Rows from block 3 of the decoder of a small segmentation model, named by matrix and row number. Each number is 128 + 32 x the weight over its row's rms, rounded and kept within 0 to 255. All counts start at 0. Numbers have three digits each. After the name is the row's rms in percent of the matrix's.
After each channel's rows are labels from the 100 images, of 14976, where the channel reaches its highest value: "top examples" is what is common among them. Only what is clearly more common there than usual is listed. The data: made-up road signs on poles.
# conv: 3x3 conv (decoder.decb.0.1.conv.weight, 96x96x3x3, each kernel summed), inputs 0-95

conv.31 107:124063114173117192126170119124162117106108147129180125141154146120154121135136085170136177149137164145163157119070163128131076158114102113107123170095103167151126094118094122110123183126102081107208180058142092058199099132113165072132138075094162133134155173136161116105094131123095132153
top examples: R; P

conv.53 113:165136111077108075157064122136109085116121204122123100100087098133070153097165116139123119144158105167115151092145155144092169141128170105138157128095191115082097160152111120160094085058094126135134112133131199156166138145195098160131145117147205142110094141118081161131167110130178175107
top examples: Z; arrow left

conv.40 082:157154171147214085110088127139115114126125122121071130131077133149150089116116121095128086136138136118133178092117113141110139094130110138193134162160150155173139146143101194090148123060185125137142084162153142164114091099139135199130153138120043060134116063064138132138144140138115072154
top examples: triangle sign

conv.4 111:103151099155136088186159180093146176136094079128167099106128125151097127074100126133150127124122177148075097132155171109160079145093083074120110122077133126109153067112162160213234154095150130120151124128106121143148164162099131054147118136136125113121134081129120136183169157119111144100
top examples: star

conv.89 094:141133191123181138136098135141124071155136101112171147166143136107086182193142082073158153122131131113144058168098162092096107125106080101162107149104162098129117079099074149130072171111072173052134115136125145151119128163122166096159178084172135170125103105124173145081148151136147098124
top examples: hexagon sign

conv.2 099:141152177162138129231154145132134129109146087160130132057197139142105101128129150095101148192104109129131123095131126142086112076110123170149115094111158128142126131110149135167095176117120088090074123113128114163108165103137060123143100179108074121136069086121092139173211106069149146137
top examples: heart; struck through; ring

conv.16 099:149129117113173083157072147134079116097120145158172102155076135117095163164104136149140141167154148126084127076129129136116119151084094132115079125116074139185151091099123136098184106128143143123180136121092174138146156142164117105243144102144115135101096118090088100106153183185128114041
top examples: hexagon sign; pentagon sign

conv.12 094:137116111145105150118114126088129171106167142144126117049069139109097103150168083150108182158165131092131126184100087130169102145111098142128120102160165117173203124115092086098130153078129083149111049188130121154118100129067165109167157151115155102155113139122064170168129133121073185129
top examples: struck through

conv.27 102:140068162180193092125161119110139119171135083169133114115153086112148150095142128112180149167119116117147167063061202128104073110119165137161147100143177114114107062148104119111199124108081133101073105227129109143147127105125160101136125151141144116161111133122102118065152114129124126088
top examples: Z

conv.61 107:171140172097101110119113175159097149141058122044149089159173115133158112176107111128158079148081147131129138101123170158125125165133126098145138148097108111073063108145142090179114123198126091179148152105094133185127125155160129088102077207133164136127104151126168107101109167092171116157
top examples: 70

conv.94 107:075162137160081080128132112131122186096107134178112084177149141163114106147170118144119083111085132108109178128112119113150139153099124113197101087126137133062130130120130166180105135115120140106043148134119154123181185114074119053139152145098091162120133116167197139131146130185108151059
top examples: 90; 70

conv.67 121:039114028124148102145138113118128142136110095148142137182230100142081110129148208118078147116084163158090136130102103128071131098137189130142134145097147107146111136154098145151076106098129133088118123146131131159117132137165094122131075121158116123139138080129148178178176161121104180150
top examples: &; 90

conv.88 114:145103132092119106168125114125102133123074161107125107136119103153139117136099118177119134189082132124120166139093115170137105142177115130158103097210116083125120094093110132077144129157079143092159089152083125123168087156115125127180105131080208173166107086091171103089180129155148230153
top examples: pentagon sign; 90

conv.42 094:163187101120109093093115123123178133169153125190130178127192133111101093137124160136171170083093139131159087125182087120089075137125139098165162120163123165119146127156153140123068101163064106135090135157105141165110155066094146047127192126131151163114132108116142170106115117114204105100
top examples: hexagon sign

conv.45 103:179087093146166136144097096152148137117107090056142129101166139079146135114125077101161140145161222098116117134055177131121109094119140155134112114104096097170110151120101124076210078088142107158161147099108118135167143142139146211100126117153073138152114137165173092120110153160117181136
top examples: struck through

conv.30 088:177150071084115110202140161145098098149111124105099153147064133118149145114180096098156120182157138086144081095180141104150115084145106109082167160167130115140100113057146128083144090160105133111133207188144176170125126097143121117113134134154170102086152200108127096090116133076120124121
top examples: T

conv.33 095:152081086125178136089136158179081155169134151126135118190100096062110098128094134179083156062130136134113199132123089160110124135164188120114113113116143084101083160136106111137130140121146122113104145130064052142163180119138122181116085115161141119089172140211118092081108126101123129129
top examples: circle sign; star; drop

conv.76 111:130146150116132138149103113166173131135120086173118100230068101132091157098113093153108133082090119115118139118092143101135152132134124085146156127100080159126134167128113126123154100123124162113143131118122097035154126161142137180184032122134207120119124126161181136131127069210123098130
top examples: square sign; pentagon sign

conv.55 102:144063145157135092167124073131146119130143189138194116139156115088090109125180146076163135075111114132170135135097146123145151192112147119131124113083146111131102149146150123121107116087095168135129108150149119156068205146119125133125148117120206143054098100111222121106097150106170185091
top examples: B

conv.79 089:148172135094136073118106152114090080144100098142096139131030148114130073105151137186088091168175103126063122118191143137152109166146117142087138138165117150109137116114158166114133073127162111114132171129097120255137139121099171094127117155112100125146126145082121131082145174107149155108
top examples: square sign

conv.7 099:123128142177150137209102150128151108127152121126152134161068149116134101113104113111090108145053108131154136085158145129121199124063158140133097135110114103098066122209139174089122102029113139183181106141144117183116139135130099114142171134206132144117121139124169120114152088142112144178
top examples: ring

conv.47 092:130138055128169107144155096078146134116094075161113161129115129144074141088139172091161121112112189180121119135121121160109119102133160157137086123073107107099095145116144146166067172116097141086136149203096101154109078135127093147176151138119105148168167084120074185115208089101122158167
top examples: struck through

conv.21 097:097127150151170170047128195086156093122130120124100077159099135134165103166158113084074091165184132135146103105123158182120150067104129088149172134165166102096120137165110112144152131201095137117115154112105116120122168099135149124073131139146138117141110141190192092066134084122139060120
top examples: bar; circle sign; arrow left

conv.22 121:173071095134153105186112126171070095150140151133166135083076084098094128157120076141064131187140132121143145062157135129097126127129121164116144079144185121150144111154109159100115125162107148108181157146133160137177145110153075112111076136200128125116145184130092086158085127173114081071
top examples: arrow right; bar

conv.80 109:147081089108112172132088170098187121128087075065172111112115140100125195135139097141151086157128116128159120125106104072157159123137191088095126177150148106163118144083092159094143111108065191144108067172121153087155103126139177132136102117124190177132116094144171117145097085123104174142
top examples: &

conv.23 089:133102161153151121121100120146091160129128150121088128160138135106095135140140153175119161100078149155064146087083129185172127158063135128095140110109147095141146113158093064116176117130147147132120135109120080153155156126134158072155092131173199148083059094123164103105169196170150188058
top examples: hexagon sign

conv.64 075:098167077096061134156137086133110111163128148173131161166124111111127121163145142096145126149100100200099151069169105189114195144124079109154095164154067165080123093090180161080119142145115077128135123175132122118150125144126151140096122147135172151166127072086118158164077172120076087111
top examples: circle sign

conv.49 100:107147111112123138135120102147146170104104104133091127124173105111183075169123161137166132191159117142115131150158118171123135174142082143119105129083057186140077065076214093147128132177091127138124119113087103095079094162144193105167138121151102170111115157107165159082073088114125125168
top examples: T

conv.14 093:139147174161145110063115126101060129174204126096093115093100108218185124118096176106131146130149111138126099134144096086163111133151110148119120083132166134125116140120145117168139120154084200112126124138133159121154142103114116133181148104196094119162203210136101110124106072146133099085
top examples: arrow right; hexagon sign; bar

conv.84 110:107141164130157081119076219152102098131115139142150121188217119150134124144091129170122126103117081088124142101191141137196121043089123120141126149142152071160148103163101088126180094131132126158119124122108079111086096151138161142152115114127156080112115126167113174124088147109086064100
top examples: 70; E; 50

conv.83 108:104112125154140142154115116154098160113084143141091141112091102153153102121145046093091122179131117156126144185072176145096143160115123167157150161126113143108124090094092167193092163139063117133075145154162133130111108120184098152149093104187205099099187136110096159206097098115131116111
top examples: crescent; Z

conv.17 101:068130146143106143132165155117171160148129144124120167094162161160137125173148176118131182113114129106134126105153140097158136135109099089180159162155104155130131200125158096118096213129137123096108063136119047074096103086066124055130142115143143130111159123126133097186095089121176064162
top examples: hexagon sign

conv.46 082:128098098138164145136162133166122122153113127142130127128078116153168182164159152069142125139117117085170149152150152125150101105133060195135152188152106122092161123070121150147134140156140167121133185087140106075159119152147158131210051108107076141125154127090143088097082168125047093098
top examples: circle sign

conv.78 095:177085144136151115105126130108170119124108154116117167131115125106123141070160134114187151141197134061172116089130188185147126078112112104097119151167068217148158072137139160081149068124153163141184083108122160144128105157087141123115119172133120093114125115128143165120121115188092145060
top examples: circle sign

conv.57 110:118103107131102178143114104070144087089141149190132090142148133156139143165165143143136131037112152103105170139093131136109174149174145084111085085150141113111135165085112146104183185152139139135139074141068093042143104146096155117109182090132173147164101168153113138131087125161062111127
top examples: struck through; triangle sign

conv.15 104:089103198146153156192133067106124149119134143099113106159220083165116126145071149141168100105118129083139171149103081125158155113148149098133102085118100131135100111144147137106109144115112137123107094149103120181112167135139170070142152091063098159185099096109129112149113126150114238103
top examples: 20; 90

conv.34 093:125115160165158119129119146187159104161113110132123144168142140176149074107131128132137163088057117114144116149161131137090057143186135151134136125125107129064124106174104130062106092103094160128143124173160178103145202111155111102102083153117168101131046107087153165175165097150165190146
top examples: circle sign

conv.90 108:104113068154195101159125052126113138128090120122110182089160131166162162159152181100139108116165151182110111129143148126097149150114097125173107149114130113163093097130144154138099138095102122165186137058162072127094094164161137074175153080078132130084118162069115142167116113122090127197
top examples: 10

conv.63 115:113094121103166135172146158175088081147139140113160143134146153107131171132070119084129188170124163137120108099140071149102128148110130105097103125122183222108124167149155112044064161106150110136178163056097113109110095068126156121061103126147136116122102173172130155102131166124149112107
top examples: ring; heart

conv.6 085:133127157103119119180136103147169054127142148114131099119069175108184087135102176171143129144112167129133191083161119129192167089144153129124099130162103072100122099106138145116137150107129128097147111148098077197123153167094147137082126132122160160110095132030165070129138191094105150156
top examples: pentagon sign

conv.59 102:075061138111140146118120109183072106127166114153160114189117123212124175127133124142142150114077131103109099098092135153139146157116106144142150097141100187127172130100176153047121123093092081134119142062132097080115157123133128128150074117124155122164064120208140145110144152156155159069
top examples: triangle sign; struck through

conv.70 120:137113132122202127134048049169172113139128123102100158127182141086189111140102099142140190070135096127140158094117156146127136131141146106110097099126093204091175095112177150097105124134093151101136105112142158111113168085099090183081156073156115091116158190121112155146132118169136127095
top examples: triangle sign

conv.58 100:153102141124173144128109182122135117093124158109069126109223143124066123150087117171073106106148145124123160146051142168088108080106161110165134144123129152199178166148074132175116158073141138115098119096098100113135042156119111098165197109136111123149174111148098132145128145126101117135
top examples: pentagon sign

conv.68 089:149118131128066134076126153100106133134160125131073153209166131088094191154134106156099103120123078089136095151129117161166106142129191123124149120120108119133122085133153103181111106205156153103101146151106146166139146093139076133091135202100136100143194133142129068143097192136120064077
top examples: %

conv.87 087:096114144126120180147132132180098150159170135099117138164135097080108130107139082123098120106112134092154224146106102117077179137124137096110067159157157118083131036121154187211114127144159140116119102111155107050140193137116117179084112163091132150140175102153133138105124142161105141125
top examples: 70

conv.72 106:131071147165103147166147124123126140138148101127130118180135137130108178134115135176108101205116165094094188119103142116127101085126158107141113140131144054164186096136114107146101175134127097133116136099079093192222123127091139120111078175132106138126167072058163080132108133101136056133
top examples: hexagon sign

conv.3 106:159090216110151144130113083117074175166127141104109114124058108064195124106123154110154122159085125137072102136117102161129200175107090130134081145120139154092118085124165142104088146155146108135148122087115083137126131113123078158102120154124119103106147174110091193168151199082168137153
top examples: ring